Weights of a small contrastive image-text model.
Model: encoder arch preact_resnet, encoder norm batchnorm, encoder activation silu.
Training: soap at rate 0.0036, 14600 steps, batches of 256.
Data: trained on drawn branching plants, 25.8 epochs.
Rows from block 7 of the image encoder, named by matrix and row number. Rows with one number belong to one channel. Each number is 50 + 12 x the weight over its row's rms, rounded and kept within 0 to 99. All counts start at 0. After the name is the row's rms in percent of the matrix's.
# convs0: first 3x3 conv (encoder.blocks.7.convs.0.weight, 64x64x3x3), inputs 26-38, a 3x3 kernel for each
# convs1: second 3x3 conv (encoder.blocks.7.convs.1.weight, 64x64x3x3, transposed), outputs 26-38, a 3x3 kernel for each
convs0.23 092:49 62 36 55 53 34 50 50 59 75 61 68 62 61 56 28 51 51 70 42 48 48 58 54 54 46 54 99 50 70 35 56 30 37 80 29 51 53 44 40 60 44 24 49 40 64 45 67 50 64 44 42 40 50 42 64 44 53 46 28 55 57 59 50 46 50 52 58 39 60 39 52 22 23 38 41 61 55 35 64 38 61 51 70 63 60 55 41 48 62 39 60 43 50 48 39 35 34 46 42 42 65 56 63 77 32 48 65 39 48 46 49 64 58 40 37 48
convs0.24 100:68 73 77 30 23 45 63 57 55 40 47 39 61 62 51 43 41 55 61 66 46 77 36 36 22 60 66 67 56 47 37 53 41 38 28 48 41 54 52 57 47 44 58 62 47 55 55 56 41 52 62 47 58 43 57 55 35 48 63 57 55 46 51 58 52 49 52 57 59 49 67 68 37 48 56 73 69 66 26 43 53 42 57 49 69 66 41 44 42 59 32 46 57 51 48 49 67 72 54 33 30 60 52 57 48 43 49 45 22 22 35 60 57 59 50 43 36
convs0.25 099:38 50 54 55 49 56 48 31 60 28 44 60 58 27 68 59 46 46 64 48 73 42 62 48 42 64 36 67 51 33 42 63 46 49 64 50 38 46 55 54 50 55 52 61 48 50 47 52 56 64 53 48 51 63 53 46 45 37 57 41 29 51 32 47 58 48 40 30 83 39 43 81 26 54 35 37 54 49 57 46 42 31 60 17 60 39 47 57 37 60 42 57 55 41 62 51 47 46 49 65 29 65 51 43 58 47 46 55 43 60 55 59 48 44 58 26 75
convs0.26 097:57 36 47 31 41 58 60 44 45 43 55 48 51 49 52 42 56 41 56 53 41 60 49 63 28 47 73 59 47 46 64 55 22 49 79 14 53 44 68 37 63 49 35 40 36 39 52 38 49 30 17 51 55 46 36 42 44 49 34 42 37 54 72 50 66 60 61 58 46 41 29 62 65 64 24 46 53 55 27 30 55 40 46 52 29 63 62 66 58 50 52 56 46 33 35 57 46 79 46 39 72 75 51 65 74 67 51 76 47 52 51 50 54 53 56 31 68
convs0.27 095:50 48 56 65 34 29 49 64 49 49 41 62 57 42 67 47 46 39 35 40 33 55 70 57 48 38 50 54 43 35 44 53 52 52 32 39 58 52 32 55 55 45 51 33 36 59 53 52 51 46 37 44 45 35 56 46 53 31 58 64 20 56 44 57 57 58 52 35 59 27 28 52 31 48 65 51 60 41 54 42 58 36 48 47 45 47 80 42 56 54 57 53 42 63 81 57 55 47 65 42 63 38 44 76 44 61 50 47 73 71 57 44 60 58 67 34 31
convs0.28 115:28 64 55 36 51 58 44 56 63 49 52 43 48 65 44 24 56 62 47 44 54 71 59 45 21 49 42 44 48 58 33 64 42 48 36 64 48 41 61 43 65 48 66 40 32 42 49 57 49 53 55 60 41 50 46 45 66 53 45 42 54 58 56 53 60 75 47 59 45 40 54 78 55 62 44 44 49 31 57 48 62 57 36 40 44 59 58 63 61 31 60 18 56 49 47 47 54 60 55 63 48 66 50 50 44 26 41 52 58 36 57 33 49 58 44 44 41
convs0.29 099:24 47 62 61 62 40 45 37 51 76 46 38 34 22 53 51 45 49 38 55 63 31 44 48 33 33 51 34 49 79 47 39 62 52 46 54 51 48 36 61 58 50 44 36 50 54 44 56 52 43 36 49 39 45 30 55 67 46 61 66 38 52 54 38 33 54 43 54 47 55 53 72 46 54 36 57 57 61 50 52 33 31 65 55 62 48 34 56 50 39 95 38 73 37 81 88 45 49 60 51 61 63 66 60 48 70 48 33 42 30 43 36 43 42 52 67 26
convs0.30 118:60 54 32 36 58 56 48 68 61 24 43 49 71 41 59 45 36 57 48 76 62 44 44 31 44 65 39 59 42 69 52 45 50 37 58 54 44 63 49 51 60 51 51 59 47 54 40 42 42 44 41 43 41 51 44 73 46 43 57 66 48 46 46 54 39 35 43 38 40 41 63 47 52 50 36 41 53 58 47 56 45 27 32 65 84 59 47 55 49 45 34 70 57 55 44 49 55 47 50 33 50 73 56 22 52 57 28 83 53 70 40 67 45 73 33 39 57
convs0.31 103:67 38 48 65 48 54 38 60 45 45 50 81 59 59 39 53 45 42 38 48 44 25 51 62 71 54 47 58 25 61 39 32 58 52 48 68 56 47 59 56 49 59 57 64 57 47 49 43 46 57 40 55 54 48 62 64 63 55 60 48 29 39 39 51 34 54 64 39 49 51 35 47 41 24 41 33 51 47 52 49 29 70 53 54 69 39 55 45 58 34 45 64 64 63 57 51 46 50 73 42 63 60 53 38 64 63 34 34 50 49 47 52 50 43 52 54 53
convs0.32 095:20 54 46 66 54 34 50 63 53 34 38 60 34 41 44 58 42 34 55 64 33 49 42 47 51 59 52 47 53 60 54 32 39 57 36 32 59 61 33 59 41 50 40 62 80 66 45 53 34 54 52 50 41 49 44 55 56 33 61 59 74 57 65 67 54 52 55 43 67 38 68 47 34 42 42 52 57 35 43 64 51 54 60 57 44 50 46 18 37 59 70 56 36 44 66 72 47 57 52 55 34 47 46 50 49 48 58 73 58 74 46 50 55 54 36 38 41
convs0.33 098:24 54 59 54 54 52 37 53 34 79 40 57 43 52 48 37 79 80 22 57 65 37 35 46 36 61 48 44 42 75 51 35 63 49 54 44 45 69 55 43 49 44 42 22 67 51 40 55 59 33 49 58 38 51 63 60 61 56 53 40 55 48 24 53 46 45 52 35 61 50 63 43 32 70 40 44 50 47 56 41 53 34 61 62 47 32 64 46 40 93 61 54 55 40 38 54 54 47 37 58 48 63 29 68 51 48 48 51 32 49 64 57 47 67 45 50 69
convs0.34 098:34 39 76 42 59 46 50 41 37 65 63 51 67 36 42 37 50 70 52 44 39 29 60 68 43 42 49 11 59 38 54 33 59 62 51 90 64 57 44 52 45 57 59 38 61 49 42 37 50 41 36 62 51 47 39 36 44 68 55 44 62 48 61 58 57 45 49 62 50 61 56 25 60 62 98 75 32 53 47 64 41 45 46 67 56 39 70 50 49 64 69 53 38 62 52 70 58 52 50 37 51 50 52 47 49 55 52 39 53 73 59 41 46 26 49 40 43
convs0.35 094:57 36 43 37 14 63 64 50 58 47 42 58 56 49 57 31 50 41 64 41 66 52 58 61 61 49 70 52 52 44 40 53 50 39 57 45 42 49 38 44 38 47 55 50 64 38 34 43 67 52 73 57 71 56 50 61 62 45 42 68 42 50 42 49 51 29 34 42 59 35 63 44 43 33 24 38 48 42 43 17 28 43 25 41 84 83 63 65 47 47 92 86 80 73 72 34 60 72 35 47 48 62 47 61 41 52 80 45 44 47 49 55 66 43 33 35 38
convs0.36 096:71 53 40 63 41 49 54 24 36 45 35 49 52 49 45 59 36 55 38 48 24 63 66 58 88 57 49 79 38 54 56 46 49 54 50 34 46 43 70 57 44 41 40 38 27 53 58 38 49 52 48 46 46 50 51 51 51 53 52 23 47 49 42 48 45 44 65 52 40 36 33 55 37 54 35 47 49 84 44 46 55 57 39 32 53 38 45 46 38 49 40 47 49 58 56 26 44 62 57 52 32 39 70 51 59 43 35 34 52 44 23 59 45 60 35 58 47
convs0.37 092:59 40 48 61 40 42 64 56 49 60 44 75 44 69 69 29 53 56 34 60 49 46 40 52 50 75 63 47 51 53 42 54 49 33 59 39 51 53 40 52 56 45 40 41 45 62 48 28 69 67 57 46 57 54 40 56 48 31 45 47 57 44 39 81 71 57 66 40 30 47 93 34 50 30 48 57 56 51 68 44 37 49 61 66 60 48 29 46 64 76 35 46 37 32 48 58 60 52 22 47 41 63 46 40 43 57 67 66 35 32 45 68 54 63 46 45 45
convs0.38 133:59 59 35 36 23 34 53 59 72 29 46 49 70 77 46 57 38 34 71 53 54 44 59 21 46 45 44 68 56 49 48 58 58 57 46 59 67 54 34 37 46 53 54 51 54 41 39 48 46 59 61 51 56 44 50 67 63 54 52 42 37 50 69 62 41 47 49 56 67 20 41 38 64 42 83 56 48 23 37 50 56 52 56 51 54 47 37 43 53 64 48 47 45 47 61 48 55 48 62 45 58 36 66 54 29 43 54 85 32 35 42 56 48 32 49 59 63
convs0.39 105:41 35 53 59 45 39 69 41 40 81 53 44 48 45 49 54 40 30 57 40 42 19 31 60 54 48 54 63 33 51 53 39 52 63 48 49 47 48 46 42 59 46 43 74 36 43 58 46 67 63 53 52 42 56 36 35 44 30 34 46 33 56 70 35 22 67 50 40 68 50 34 56 57 40 62 47 33 35 58 39 52 56 48 43 61 45 45 38 56 56 49 18 60 65 29 55 52 48 69 33 49 40 33 61 38 54 58 32 68 56 47 61 30 56 59 48 40
convs0.40 091:39 56 53 48 44 70 48 47 70 45 66 73 47 51 56 49 47 26 62 53 34 56 65 29 54 22 75 42 45 49 45 50 49 41 55 37 75 71 54 67 47 49 46 43 42 49 48 65 48 45 73 47 40 65 53 45 48 49 68 51 28 71 50 71 45 41 56 48 67 55 66 92 44 55 39 52 52 43 52 57 53 39 43 49 39 42 38 45 48 45 47 39 55 68 51 42 51 50 52 63 70 08 51 53 66 67 64 74 63 45 26 29 44 58 46 40 47
convs0.41 108:47 39 44 61 66 51 45 47 71 54 59 63 21 39 50 35 40 54 49 49 50 26 49 48 84 65 25 70 58 21 59 37 59 71 64 52 58 57 66 50 55 66 43 61 48 58 51 47 59 55 60 35 54 52 55 56 44 55 57 35 41 52 57 30 63 36 55 52 56 73 44 48 46 47 18 35 57 18 56 50 56 64 48 58 47 68 47 51 55 45 53 64 63 37 67 32 41 35 49 60 42 50 42 44 68 62 37 72 31 33 46 75 56 32 72 32 51
convs0.42 095:63 50 40 39 38 52 45 51 66 31 49 62 34 30 55 60 51 43 71 35 50 69 59 35 59 47 60 59 42 47 23 50 49 46 44 51 46 27 46 67 46 41 60 56 29 70 63 58 44 52 57 51 40 50 36 31 38 39 39 56 54 63 73 42 62 66 35 57 64 47 34 60 56 50 48 66 52 40 50 61 43 63 54 47 49 66 39 55 67 60 54 58 12 72 50 38 55 59 57 65 60 52 59 52 52 48 52 51 84 59 35 50 65 54 54 53 49
convs0.43 105:49 44 49 66 67 39 42 43 52 65 36 38 53 28 55 73 50 67 38 48 42 30 31 29 67 64 75 40 68 39 58 41 24 38 62 59 34 56 36 46 61 47 50 57 55 53 44 43 67 63 52 34 46 57 63 93 49 35 56 66 29 39 62 46 46 41 60 55 64 48 33 41 41 49 36 49 56 39 40 49 55 61 56 33 46 50 60 62 63 55 39 49 59 54 64 33 40 43 39 53 47 67 61 34 42 56 63 46 60 40 56 48 53 26 67 44 68
convs0.44 088:43 25 49 47 31 59 29 48 47 34 38 66 36 32 45 40 38 33 57 32 62 48 49 54 59 34 37 62 55 50 77 63 38 46 28 50 61 44 42 50 45 41 40 49 46 51 41 37 33 47 61 55 40 50 62 47 27 55 51 43 52 57 67 44 53 76 64 79 56 38 50 71 74 44 63 59 59 47 39 50 60 62 56 61 39 42 31 55 45 45 34 50 43 31 38 40 16 45 35 40 50 34 54 42 31 28 41 53 21 34 59 77 50 49 74 64 56
convs0.45 103:42 44 41 47 24 55 37 25 54 46 39 37 52 45 51 56 55 43 57 65 24 59 62 53 51 68 49 93 48 21 44 53 28 55 37 31 58 69 40 60 38 44 41 36 35 61 55 44 43 40 53 45 46 52 44 63 47 61 60 38 66 66 33 56 58 54 55 66 70 34 55 42 27 38 45 51 50 43 60 51 38 66 47 40 50 67 76 56 36 74 34 29 38 36 48 35 52 48 48 52 39 68 74 48 54 33 65 43 48 27 41 63 43 52 64 46 48
convs0.46 115:37 21 47 48 45 53 50 51 22 62 50 48 40 62 38 63 42 43 41 39 51 59 57 60 45 43 45 65 56 69 66 46 56 53 65 64 51 45 42 55 48 51 53 39 32 60 51 59 40 57 43 38 52 41 52 30 34 43 55 50 48 33 72 39 39 52 57 45 32 35 59 36 48 58 64 62 14 37 54 54 48 52 71 71 51 39 55 83 62 58 35 41 47 65 65 37 43 57 54 66 67 36 61 52 60 69 57 52 73 60 40 53 48 51 67 50 42
convs0.47 091:43 29 44 61 52 77 33 32 46 53 55 54 54 49 53 38 82 65 32 71 52 45 53 43 54 49 31 53 57 39 59 52 23 70 81 50 27 57 51 37 52 64 25 38 29 31 58 50 49 53 53 46 37 58 58 40 35 45 43 41 40 38 40 44 66 50 61 50 36 65 37 53 45 35 50 39 41 39 66 52 51 51 52 52 60 56 37 47 41 50 67 39 65 50 46 55 64 59 43 57 50 51 56 44 63 40 63 43 63 70 40 18 48 57 43 56 39
convs0.48 112:43 45 40 55 50 41 61 61 42 50 48 66 45 48 43 64 63 42 52 74 40 36 39 56 70 53 60 48 33 66 37 39 51 51 55 54 61 61 38 48 48 72 52 42 53 56 53 45 50 55 52 39 51 49 57 40 46 64 64 39 25 47 51 61 33 41 41 68 32 46 55 44 34 38 46 43 65 52 55 43 58 53 54 45 41 56 65 59 45 29 43 55 41 58 39 47 40 46 43 42 55 55 46 59 64 58 35 50 58 71 50 72 55 58 31 60 40
convs0.49 104:55 51 50 58 45 59 50 48 46 54 64 57 48 40 36 43 31 60 60 55 58 40 60 12 45 40 61 39 45 23 60 35 53 47 59 55 61 56 54 45 57 56 61 54 45 39 61 56 45 49 40 57 61 48 53 67 50 71 49 49 45 46 56 20 32 64 40 77 71 74 92 64 63 55 46 52 45 43 51 40 46 31 60 33 46 50 39 20 52 47 60 54 68 52 37 51 26 68 57 40 43 36 52 50 77 49 75 64 60 30 59 32 65 64 56 68 56
convs0.50 089:51 53 54 58 46 72 67 40 35 48 50 47 56 45 39 46 40 46 42 34 46 40 40 35 51 57 51 38 56 55 55 49 43 41 38 61 36 55 53 39 49 56 58 24 51 72 51 26 60 65 46 62 47 47 50 29 31 52 63 31 69 63 30 33 56 64 50 43 63 44 42 53 42 57 69 23 49 32 48 65 56 64 43 40 62 60 44 41 51 51 48 51 27 77 27 31 52 45 43 40 59 34 44 62 42 53 54 44 53 49 35 75 66 43 67 58 68
convs0.51 078:34 45 42 64 44 28 49 41 42 52 58 62 56 68 63 54 62 25 13 52 45 37 28 62 58 58 49 69 42 46 62 56 44 64 56 30 38 37 53 56 50 48 26 56 41 54 57 30 56 55 40 56 43 45 57 19 36 18 31 43 58 54 31 78 41 45 57 50 52 54 50 58 52 41 52 54 36 47 53 54 34 50 53 54 69 59 59 59 46 64 55 20 23 32 64 55 49 44 50 38 38 68 40 41 39 41 44 56 61 51 75 50 46 43 56 41 43
convs1.23 093:43 53 46 54 64 55 59 62 69 57 46 29 67 62 39 56 56 35 39 53 50 43 54 48 55 55 34 60 40 58 74 39 48 35 22 31 45 52 37 49 17 35 41 63 59 58 44 50 56 51 52 51 53 58 42 60 61 58 79 43 69 63 52 53 47 34 49 42 65 34 48 57 32 42 43 49 35 47 48 35 51 43 43 49 37 45 47 43 51 59 71 72 43 60 45 44 78 61 51 47 42 60 51 49 66 43 61 67 38 55 51 48 53 56 31 33 47
convs1.24 105:44 53 49 52 56 54 58 49 46 32 50 92 67 60 18 57 47 58 45 71 31 35 49 25 70 41 38 55 38 35 52 45 30 50 66 33 61 37 35 61 40 22 52 51 58 42 54 45 51 66 52 43 40 51 26 42 30 70 56 59 56 55 38 64 40 32 18 57 67 52 53 44 69 74 76 38 35 32 61 54 36 56 33 32 39 44 47 65 50 54 31 29 50 29 73 73 56 56 62 58 23 50 44 44 60 52 59 54 53 32 42 58 38 43 56 62 66
convs1.25 095:55 51 53 35 51 34 57 52 55 16 58 58 23 78 38 23 75 48 40 44 38 45 50 58 58 63 45 47 55 74 43 24 69 43 42 79 36 48 46 46 50 58 53 46 54 42 53 50 43 68 53 39 65 44 42 56 74 49 45 62 40 47 48 66 62 28 51 48 21 65 39 41 67 47 61 49 36 53 70 47 42 58 51 29 53 52 50 18 52 56 39 48 37 32 60 38 45 55 21 47 62 57 38 51 64 37 57 67 41 44 76 39 63 65 50 37 71
convs1.26 100:63 49 29 45 64 37 54 61 50 69 18 34 51 38 32 54 64 61 46 48 58 40 32 49 53 41 20 61 37 55 54 38 54 63 37 40 60 37 43 42 53 52 54 53 32 45 58 47 46 35 35 61 55 55 28 26 49 78 36 32 45 40 58 35 84 38 62 34 35 33 52 69 38 59 53 60 49 46 39 29 42 46 65 46 48 50 34 36 27 53 55 37 40 55 55 66 60 68 47 47 48 42 56 51 53 32 55 53 47 59 44 61 62 34 44 42 60
convs1.27 099:53 58 47 57 71 65 39 56 64 36 61 68 23 63 39 53 42 54 46 44 36 68 69 30 69 60 40 38 68 62 55 23 55 44 19 37 66 84 44 75 35 43 42 59 38 47 48 70 57 49 46 62 45 46 53 59 64 44 61 53 64 73 46 59 61 41 52 62 60 50 54 53 55 57 35 50 39 35 45 72 48 55 54 51 33 39 59 27 57 52 77 80 42 60 59 45 43 70 74 51 59 37 49 50 60 40 43 63 56 67 37 64 55 50 77 42 52
convs1.28 112:46 55 32 57 71 46 44 68 68 77 52 35 33 36 50 65 51 44 44 54 44 41 48 56 47 47 50 54 64 45 62 55 38 50 48 28 32 76 39 82 29 49 66 49 47 61 51 22 38 53 59 54 61 44 49 64 64 56 33 36 52 52 62 31 42 53 41 55 53 53 38 68 62 52 50 68 68 51 49 51 52 52 36 45 41 49 41 63 68 74 55 34 67 36 30 38 61 49 48 59 29 40 62 57 40 42 60 49 39 37 53 31 70 71 59 72 28
convs1.29 104:39 50 46 67 53 42 42 54 44 54 45 54 48 56 48 33 37 38 59 41 33 40 32 34 32 59 37 78 57 63 58 72 55 48 60 43 45 58 77 57 59 41 52 52 30 43 45 47 39 41 18 44 48 34 60 50 50 54 33 27 49 65 48 36 61 52 61 50 39 41 52 44 33 39 53 44 45 45 61 48 52 46 41 56 44 52 38 40 50 14 47 65 55 53 46 84 40 54 64 51 62 41 52 61 60 60 22 55 66 26 47 32 35 54 41 58 36
convs1.30 111:52 45 49 61 43 44 39 47 66 37 69 35 49 57 36 55 46 77 43 64 38 51 54 56 55 35 56 66 43 44 63 56 66 47 47 57 64 53 38 42 22 77 49 68 48 54 58 35 54 34 44 56 50 58 51 46 52 51 47 42 65 47 68 53 42 45 58 49 53 59 30 34 62 39 58 42 52 37 35 59 37 36 50 52 58 52 53 62 63 65 57 50 58 51 54 42 41 51 37 58 50 46 39 49 69 49 88 37 54 51 70 40 58 49 66 50 36
convs1.31 105:42 69 54 60 61 65 15 44 59 46 61 55 52 57 40 46 43 37 31 47 31 36 33 48 59 50 61 44 37 47 46 48 53 52 88 67 45 37 30 59 60 67 22 45 55 54 58 43 57 53 49 51 52 52 67 56 51 45 47 54 45 62 33 48 46 40 37 43 35 39 65 62 59 48 59 39 43 33 35 65 49 45 44 29 46 76 45 26 42 64 37 59 42 51 40 48 61 58 69 56 61 33 42 59 36 57 45 50 30 39 28 44 50 44 46 55 50
convs1.32 097:55 48 56 55 55 61 40 41 48 73 43 32 15 62 74 49 33 63 41 44 57 72 57 31 60 53 44 44 32 36 49 48 57 54 49 56 36 32 71 52 42 61 38 44 26 60 47 46 62 55 60 53 84 37 71 67 30 54 52 63 67 59 48 47 50 60 45 49 36 64 48 52 48 32 65 63 42 62 44 53 28 65 48 42 53 45 59 53 44 52 56 51 37 43 59 66 54 46 32 69 52 50 48 71 70 56 49 60 37 65 65 47 44 33 55 34 49
convs1.33 103:66 57 56 50 38 61 54 46 62 29 55 55 72 35 55 63 61 77 60 36 57 36 70 57 34 51 60 47 33 55 55 72 46 19 55 37 25 66 51 41 45 65 35 40 68 50 50 48 60 51 55 48 66 60 44 61 55 55 50 54 56 72 68 57 30 58 55 52 53 42 50 56 57 54 43 72 60 54 65 50 62 44 34 16 55 59 43 48 50 53 56 30 44 34 58 50 57 49 61 64 54 42 53 50 53 65 45 32 25 52 56 43 72 71 56 43 54
convs1.34 109:53 57 53 38 41 41 24 62 46 40 46 78 71 57 21 47 47 60 53 50 52 27 70 41 49 53 41 48 55 48 51 54 39 61 50 42 30 59 59 54 69 41 47 41 61 59 68 51 50 59 46 46 63 48 37 46 50 48 50 31 51 59 40 65 40 60 62 46 44 32 62 57 53 46 41 45 55 61 29 34 63 56 51 61 55 48 32 29 37 56 26 65 24 11 33 70 61 68 74 42 55 47 63 63 49 52 33 63 36 54 40 49 58 43 58 28 30
convs1.35 096:60 60 58 41 63 55 39 34 42 52 38 48 36 47 45 66 47 39 21 50 33 49 64 47 49 40 46 66 38 43 34 48 55 60 60 70 47 53 24 46 51 46 38 51 41 62 53 40 57 75 48 55 44 44 45 59 74 40 56 47 65 46 57 57 45 51 41 53 68 54 51 53 54 52 30 39 37 34 67 45 56 35 72 54 50 44 30 38 34 37 52 36 46 60 54 37 32 36 38 40 33 44 45 30 48 37 44 36 33 55 68 63 30 23 51 48 52
convs1.36 101:48 45 36 56 55 49 55 50 65 46 57 28 47 72 57 39 30 61 44 59 46 63 53 52 46 54 54 49 54 53 75 61 63 50 62 61 67 56 56 72 55 34 40 52 59 46 48 51 60 49 48 46 35 55 51 46 40 52 54 53 57 48 41 30 66 42 55 54 36 54 60 70 44 51 43 39 47 36 73 53 53 42 42 65 34 55 71 39 55 58 48 39 56 73 52 33 51 72 44 31 46 49 44 40 52 40 47 43 66 50 49 50 57 79 77 48 25
convs1.37 097:41 66 52 62 47 48 56 56 45 43 56 51 42 62 51 61 59 61 44 43 78 63 48 55 52 67 63 52 51 60 37 45 41 56 42 53 62 58 60 43 79 50 49 51 56 26 41 71 42 31 55 49 59 53 34 59 51 37 48 59 65 54 49 73 47 38 34 56 69 52 46 33 60 69 35 40 45 58 63 44 48 47 62 57 58 61 70 41 39 59 76 48 30 56 56 58 52 74 63 49 34 16 47 41 52 46 75 38 71 21 69 36 46 33 42 66 46
convs1.38 111:42 45 58 53 57 47 52 37 52 43 50 64 73 35 54 52 62 56 58 37 39 46 50 55 36 40 38 51 44 57 66 41 61 45 88 37 48 51 52 51 36 23 50 66 72 64 51 51 44 54 77 62 53 31 44 45 57 40 74 43 38 41 35 46 52 49 40 46 60 43 33 43 55 54 50 57 56 44 41 64 43 58 59 46 59 45 58 40 58 58 56 68 71 31 39 49 57 31 35 26 53 51 47 57 61 45 56 53 41 63 53 49 49 60 63 68 60
convs1.39 104:45 49 56 41 48 46 55 57 45 70 53 30 58 76 55 80 49 24 45 45 46 34 36 65 43 71 39 58 68 72 70 54 55 50 36 41 50 57 43 58 50 45 67 34 55 49 61 62 66 58 22 66 57 51 47 39 48 44 47 61 57 54 33 79 47 35 49 49 54 29 47 61 46 44 49 51 65 50 58 32 55 46 60 74 38 45 62 36 60 63 24 63 78 60 54 67 46 54 59 47 42 58 59 53 23 52 40 49 61 70 57 39 34 62 46 44 42
convs1.40 089:71 64 37 43 68 61 74 66 57 63 31 45 57 43 35 38 64 58 46 50 45 56 40 33 55 50 46 48 46 65 39 38 55 37 54 64 37 56 67 52 55 40 46 21 32 44 58 37 41 55 51 42 45 48 78 47 38 69 80 65 65 64 51 35 54 38 49 76 40 52 55 45 44 36 59 61 53 43 51 52 50 64 58 58 74 61 38 53 20 41 38 35 32 74 58 67 50 48 25 42 51 56 58 32 48 49 38 42 46 75 56 42 34 59 59 34 43
convs1.41 104:31 51 51 47 38 35 57 60 69 40 25 46 51 49 61 49 61 37 29 43 50 41 67 70 38 33 53 55 67 62 56 63 35 33 69 47 25 46 67 39 46 61 32 47 59 49 47 43 53 42 60 66 27 56 61 73 62 49 54 59 43 51 54 59 37 36 49 31 53 34 48 59 23 51 29 49 50 62 29 50 68 49 45 49 47 48 57 42 68 56 57 49 25 42 64 32 43 48 59 39 62 26 46 44 59 32 44 45 59 58 67 75 63 46 23 56 57
convs1.42 099:63 51 39 50 46 48 37 44 34 41 44 42 42 47 63 69 59 61 44 59 51 33 52 46 43 70 45 65 60 53 58 66 55 34 53 41 51 16 70 59 62 30 44 68 57 47 38 36 22 59 56 41 59 64 48 39 46 63 54 69 65 61 49 40 39 36 53 52 64 61 51 70 41 42 85 67 49 42 17 74 55 58 62 48 60 46 59 56 29 76 44 30 61 55 43 51 55 58 57 13 42 67 47 59 50 61 57 58 30 65 56 51 53 43 73 33 36
convs1.43 101:55 57 58 37 45 68 68 78 66 59 61 36 36 68 44 38 51 55 41 36 31 63 55 61 41 60 44 31 46 73 77 76 47 60 58 67 22 41 49 66 63 49 51 66 59 53 40 55 35 53 44 49 57 55 43 64 68 52 48 38 44 56 49 41 54 31 28 46 36 52 42 51 62 59 52 50 38 33 47 54 49 56 57 48 40 57 77 42 60 56 68 40 62 73 67 61 57 61 61 54 61 34 48 48 29 25 53 53 50 55 43 83 71 49 46 63 31
convs1.44 090:61 40 59 58 61 46 57 47 36 59 44 47 49 43 52 45 56 51 46 50 29 32 44 37 51 62 27 45 43 57 61 45 35 37 29 32 34 24 69 32 45 56 37 58 35 41 72 66 58 48 65 70 50 33 49 52 41 55 45 28 52 50 29 45 65 49 32 38 52 40 39 38 41 58 71 34 62 47 28 64 43 48 69 34 35 57 58 46 40 39 49 37 64 53 56 65 28 37 48 31 56 71 63 39 41 29 50 50 58 34 63 37 47 39 32 42 72
convs1.45 101:34 58 48 35 63 59 51 58 71 56 57 63 31 68 32 38 22 55 58 32 50 43 51 72 57 56 50 64 53 44 49 50 64 70 56 37 40 46 49 56 67 33 46 28 50 29 32 35 45 55 47 31 38 53 42 47 53 75 54 44 50 57 70 54 63 37 52 50 46 65 64 54 58 58 43 45 56 42 54 59 30 47 49 40 23 41 73 46 35 40 43 35 72 44 16 49 45 61 33 50 57 68 66 64 41 41 64 59 66 58 17 51 60 36 58 57 42
convs1.46 108:58 50 65 58 42 51 40 51 55 36 33 69 43 32 42 37 43 68 59 40 46 60 71 54 92 71 61 47 53 42 53 44 30 33 51 26 40 67 65 45 60 46 43 54 53 73 42 59 52 42 43 39 68 48 49 62 55 37 59 51 52 34 30 52 43 44 47 45 44 59 58 42 34 62 47 72 74 52 48 55 74 55 61 55 37 52 44 41 43 56 38 43 55 32 58 56 24 65 68 64 61 55 28 68 64 69 50 64 29 37 45 38 67 37 44 53 39
convs1.47 095:47 60 56 44 17 48 67 90 77 51 55 57 62 59 56 71 60 63 48 39 57 70 37 57 44 53 64 50 40 59 61 56 22 50 38 39 78 52 43 50 48 23 60 33 45 49 55 50 53 31 42 60 37 57 76 51 75 49 40 57 68 67 65 25 56 65 27 54 35 33 56 57 52 56 41 56 53 68 44 51 39 42 55 47 55 33 35 44 38 46 52 34 40 52 70 37 33 64 64 53 38 76 37 38 51 28 45 48 33 28 46 38 40 54 68 57 66
convs1.48 106:54 42 49 67 53 57 43 62 28 48 51 58 57 55 58 73 39 28 33 47 54 68 59 35 48 45 49 62 36 52 38 57 66 49 71 37 79 54 63 45 69 43 61 38 43 53 58 70 49 33 58 49 63 42 65 47 42 55 52 75 67 58 61 25 36 67 52 30 56 48 50 54 38 78 35 66 37 81 61 49 54 70 59 48 42 32 57 55 57 55 61 57 47 31 47 67 25 49 60 70 53 41 42 31 50 62 43 25 59 61 45 31 53 45 52 22 52
convs1.49 102:59 67 62 36 48 63 57 49 62 42 47 46 51 49 54 44 60 37 36 65 52 72 39 31 60 49 58 59 53 23 53 58 32 52 36 68 55 48 42 54 49 23 53 42 36 45 62 47 50 56 59 43 40 63 66 54 19 67 46 58 43 34 49 57 58 50 63 54 79 42 71 41 43 44 27 62 51 42 45 57 42 37 55 59 47 47 21 46 31 49 67 46 67 59 72 59 34 61 42 45 28 48 28 58 54 53 63 58 50 58 61 49 37 80 42 44 32
convs1.50 101:53 68 54 25 54 62 38 51 46 45 51 50 53 40 44 49 57 35 56 56 61 67 56 54 52 60 47 52 46 56 44 55 59 36 33 46 34 70 50 50 55 29 37 48 54 53 57 46 57 58 63 31 58 69 52 42 42 65 18 33 38 35 49 53 54 59 66 46 40 49 39 24 54 43 39 59 61 56 64 35 39 47 29 40 35 48 55 62 41 41 35 64 73 43 63 21 42 45 50 54 52 38 41 41 54 62 21 51 55 52 60 58 55 42 54 48 34
convs1.51 089:47 68 53 48 60 44 40 48 62 54 29 45 51 49 56 56 49 76 29 51 46 49 33 22 50 29 52 54 46 48 63 51 55 46 54 46 63 50 59 26 57 58 46 21 49 39 43 33 62 54 37 41 30 16 55 34 34 40 53 63 48 27 56 48 37 43 31 38 59 35 74 58 43 60 57 61 38 60 65 64 51 36 66 35 49 43 33 35 39 22 34 50 54 68 59 56 48 42 27 41 58 38 33 45 58 47 57 44 62 61 55 47 56 52 41 68 45